python train.py --train_examples=195000 --image_size=32 --crop_scale_min=1 --moe="soft" --slots_per_expert=1 --layers=12 --pooling="class_token" --num_labels=34 --residual_init="none" --orthogonalizer="polar_express" --batch_size=192 --epochs=9.3 --final_lr_fraction=0.01
Rows from block 6 of a small multi-label image tagger, named by matrix and row number. Rows with one number belong to one neuron. Each number is 128 + 32 x the weight over its row's rms, rounded and kept within 0 to 255. All counts start at 0. Numbers have three digits each.
After each neuron's rows are labels from the 100 images, of 14976, where the neuron reaches its highest value: "strongest on" is what is common among them; "colour at peak" is the nearest of a few named colours to the mean colour under the peak. Only what is clearly more common there than usual is listed. The data: made-up waving flags.
# fc1: MLP up (model.blocks.6.mlp.fc1.weight, 1152x192), inputs 48-95
# fc2: MLP down (model.blocks.6.mlp.fc2.weight, 192x1152, transposed), outputs 48-95

fc1.461:150107121099180122108150110142172145146139149109118164127131132144130205109053099171152106144137131132181199142145145099158131116140142141129069
fc2.461:135206106123152106116084171148103100097114073127152124092143130135142117105185202078115227162160142135068086155118156097069141136106145155123118
strongest on: purple; corner square
colour at peak: purple

fc1.413:119166163148173142161149121141089125190125095130145141100141135111106127152141098168142107195178128149185082067100133169154142174143112159142150
fc2.413:107142110213115081110111124184140148107082071129079144187102162144137160098110101108092155114054123143084128137176085078090103108083122146132104
strongest on: red; ring; triangle at the hoist
colour at peak: red

fc1.53:132103116153132108096152135130033065089059146153153146163088186147182178103142156139107112078130132162146083139105132134113067093100060182115126
fc2.53:152104147079133183194089131155129127236088085149122099111239083127122114179016146154068147151074132161129158088151159161083099205162090132112129
strongest on: brown; border; saltire
colour at peak: brown

fc1.96:110147080077138119116125118083138121160099161127153072161110146111183128155121169129080153052149151131130125179143092104142156141140147169105180
fc2.96:115099142189192133147093107107145134091137164137082119128135124166087146093121126139134094070077161124124123113117157097085162105131134131139131
strongest on: yellow; gear
colour at peak: yellow; orange

fc1.126:145170106104121136149118133142164146170155077117114098111177128194157180066169109111158175176136125137173152164176091140097139065107153091127126
fc2.126:119148139073108155135164147121103133139118167126200130127127143122097139122132145131074130136094082146078136154147157139142046134136111102118075
strongest on: blue; ring
colour at peak: blue

fc1.89:152104153116184128102057163081147118137110125153158150143110130154076086097166125092117077102113087142118145090100082123103078148078145103142080
fc2.89:131150161126097183125096140174120170119136114115125107127160078162138154145144130121071106148127133192126107110112153119135172153179101130165167
strongest on: crescent
colour at peak: blue

fc1.703:140159168151108140129069095127107138112140104081099137159115099151062131120191120115107067180084121106126115139137190146131118171153085196108089
fc2.703:120117095153103134140173110099112103113140158129087117155111178158187127140109124087166118104106135189123147158140084066089177112128108092174141
strongest on: blue; rhombus
colour at peak: blue

fc1.353:071082153160145127165064155148197103123127100136163128109091147174128130124146059110136105136187107167156125137083081187147127121130157116220124
fc2.353:148156128055131139089159117140101145138109163100109129141174116141076138142134177134124087150047155115119077121113146063113159145181114078067117
strongest on: crescent; green
colour at peak: green

fc1.337:135102156181117039101189125140085159133159077147159146116151127139171134176169136150123111133093101102172147193086124141096118152116084148105134
fc2.337:114150213115099072158138156077167085125131115138137108137121142102164110133136112123172119133154127123091164140134105136121147066049081083117112
strongest on: crescent
colour at peak: purple

fc1.679:143141129100143126071110134148126114178117048119106119108183116101193150127116121141070108182128113065133038127117078144123129104099147169164118
fc2.679:123130130135121145207143152151105124191165146123095091180169144099127091062128144071114118156130159096085131080077119124135097142124170137125115
strongest on: three horizontal bands; teal
colour at peak: green

fc1.478:185133133145108159136083110128091152126146155141136052115145105141207148148110153194156118153137144145102104217083104117134187128135138115116100
fc2.478:151147121182077103097118136077100135152127135134109097084134180150103188113134152072149143149118102109150100106120188159106160131135072142137118
strongest on: brown; three vertical bands; two vertical bands
colour at peak: brown

fc1.618:166109147139151139121107114137097079164075113145071145054143123174145193126114108135131154077177141111147144114099126115144066059132121128123144
fc2.618:075193156107082119089139124153176098126167107135157141175136064162122085111127164134121200130148131134100109109115089158081118168175093099150147
strongest on: brown
colour at peak: brown

fc1.224:168095095092106153067073114129147107121096105140136096070120176136076134066121131175153226143179067101106114102158142136137090058104178165164100
fc2.224:132162106124166167129105088107153086137143081159159143124170108157202110152129082139080103150171163143121147061150125108063147087117097137183090
strongest on: yellow; black; diagonal band
colour at peak: blue; yellow

fc1.489:142146130147152103119123079119160119178145149115043102098146132169122159144063063060144130131120121100133069132127114112119088172163140104168140
fc2.489:044080068122120131187107189104074074110093113141133139083108111096131158123192171160118148100056103078125156126109146103103132144135198164181113
strongest on: ring
colour at peak: purple

fc1.44:173128119181115121156134126156147136130123132145119115112139134156114125098147171120140142100133079148066101116086105160100201130092151169128106
fc2.44:154145162148086167138084139138137152171146104048103139103135175120155164162108140144110090144149127133129151115147077114163073155142131140120095
strongest on: green; ring
colour at peak: green

fc1.751:103157144079122134153132093189074088124073164167141113122121100144069133113140118125152164085108140127156087078147150064110099093122139130123187
fc2.751:124147096113132133142107186166135130189136121090142172124088169134161107133080097131125118161137155136134114172129081187138137128055107118144114
strongest on: teal; border
colour at peak: green

fc1.347:190105082117163151106138174078104149153165100134100124102148109132145145188122145158170099090154187149149134094132125098129132144165086119094071
fc2.347:085169151108082117151147106080115149080128137146154149123134121153143108078120139047169149106115134120104085123085174129087123086150068185114115
strongest on: yellow; many stripes; saltire
colour at peak: yellow

fc1.68:166141164149110109110166133140063136152103064121100151120163121159074139156139113104110085132122120125198146175103109167111157159116124121150125
fc2.68:077185139147138116151163165152137066063114109157081049131134094093041109109170144115143132143164094105099194157152110129105102078183106120134105
strongest on: crescent; purple; ring
colour at peak: purple

fc1.292:155087105158181155137154150094106097118146166178128096101098147136168161121100163154170133114066141158146102123068080109106127141122151142085131
fc2.292:141144219077148111060116082136116127127105078095130084111138121126124060129171155113107121151070156103090140067093184141148141126146106082106133
strongest on: ring
colour at peak: pink

fc1.274:200136162192173205090130141161138119149107130129136094056095107106075168150171070145188051168140118134154152164129137153082134090121114127114107
fc2.274:071100114160117092150096122108143053149135121101091131167160058120150113116080153146142135112129145176120181063091075136119123167097121099075129
strongest on: teal
colour at peak: green

fc1.715:124136196051120112085147123155151161117100086122124183158118117084129111140187131151118150111116122075152106100169165164150116174130144104161151
fc2.715:058105097086139130173184082123105143139123138153148191099160125137098108125106157149145130117167076103077138193150186127162134092118125070113090
strongest on: yellow; green; three vertical bands
colour at peak: yellow

fc1.430:146112137088097096158135098046104107145180125184126147155166080119131111132129164099114101091110184173164142171104107152097124129077113207126124
fc2.430:094161149138182184106133140144107153124140154115113146072137096089078093100084113143142135107156092147144156168078121122133134122173154102121169
strongest on: purple; saltire
colour at peak: purple; green

fc1.51:137188109168127152125153135143107139090096142139004125066121105116086101123148131097152106103152113153162129181098102134124140192135178093118148
fc2.51:092183141106129093111186155137120061091137097105091094137153139098030145095083164185125141111149118131148160165085147139083110124204086219123101
strongest on: blue
colour at peak: blue

fc1.708:108134094105178123096177108149059108149098107100106129119131131133142100152110152158079090180121167171133105116113148128127156117177092137075151
fc2.708:117108149170093120168075174161164112136111173131135136113106140104108158149140138101175096180091133149084114164073142142094053142145092125080156
strongest on: teal; diagonal split
colour at peak: green

fc1.458:137093142103151169109177112225108181161123082185144115138063204104113109111140166086142158122116120165075095098131120148129176132128107149184138
fc2.458:184133110088101095078036147174148149154147152096106098123159123128137159146096127088115133108102067173155123179056144147129084159151165053101156
strongest on: ring; gear
colour at peak: blue; green

fc1.210:154112109067135079109171143106122189117056163131125154104133128182136155180101087084118131167155133166149089132136106079138160074132054155122116
fc2.210:096197121092171072128111128130167141152157159135080142128150090133195113111100183135159097182071111086054155154112164103104093164093166163071058
strongest on: teal; flower
colour at peak: green

fc1.383:132087092139122092093114071072172118129103118150137099148135110119149115137137136179127187162064204107091148185172111095159086118149120097144105
fc2.383:135092143164110129086153118141110160152147175146060176156073127121113116096132130175145158119133174142124141125156088166105078162094157134172139
strongest on: teal; blue; diagonal band; triangle at the hoist
colour at peak: green; blue

fc1.268:102157149145113107091147123130158079158115159121108118164141160114182173121204051186170095111146128131136131131175166155131101109075162105148143
fc2.268:118077068155150174183126120099123129080136095186163119146141099112110174180084156102143112142108160115149113145164099109101169098189112100127105
strongest on: three horizontal bands; pink; orange
colour at peak: pink

fc1.304:110082161137166162111185116128131118127144149116113168166145113138123099103113090141121094165178088138118114102121056159174186139148129159138183
fc2.304:075155124149113184162119165112158088085110131091165098156145178097143129099099141141105120124077170134125166101021171150091094067081120148107138
strongest on: red; diagonal split; many stripes
colour at peak: red

fc1.266:086127070100094182150149076120111123195117137148080112156134147148120123103087138119125156082102109136174118102108103121161074140115197107125098
fc2.266:099121173070179101132161163156111086168184092119099133145171155098108181164162163206143087143145153114105178165113134165113119122190122155108081
strongest on: green
colour at peak: green

fc1.130:048107100155157166102142102137138128104144155100162153146078122131065176156129091145151122111089147136165137125120131189064163077175175129159142
fc2.130:140169130105103066080110201120088142187151108176147099080147130145148112111165166127077138100133093096142086130126121157188145166165130081156099
strongest on: brown
colour at peak: brown

fc1.260:163107150092222154100157132133067098149114115109099140082097181148140173159186097137098132175182134087131080085108146127133100127141118127079121
fc2.260:113143144162101126179116111145148113158184086161181114160137077115174086063121100150159123129144150169143133131152096178139054196103145153183140
strongest on: brown
colour at peak: brown

fc1.434:141097109144126139160120136101183145173108118090061057073116106171100174095102160156116154113128109124150127128162141179086099111134144084134108
fc2.434:173143062101146158131164103185070054096137146154162129152111119124143139178137152154144137078214147090124155145101147180089176117131129142158123
strongest on: brown; circle; diagonal band
colour at peak: brown

fc1.246:072095132137135128118126092112120083162160149074121112067145154085117159159162093119170131141099065133150099095137120162158135120100128172135181
fc2.246:114162112173140141147085126146112159152118147117163108161070148124131152105170165140073094127127068112068175111109065138131085104119149126150126
strongest on: yellow; red; triangle at the hoist; corner square
colour at peak: red

fc1.444:096146183126179126133165185096172166107089150142144117124171152160203111064167089109151151162074118089127099116157183124133121087098139108139124
fc2.444:132130080134166102157109130178156124154157135147160121125130077144171122123136113154157068138119164063196136201119061185110123107139161162175122
strongest on: three horizontal bands; blue
colour at peak: blue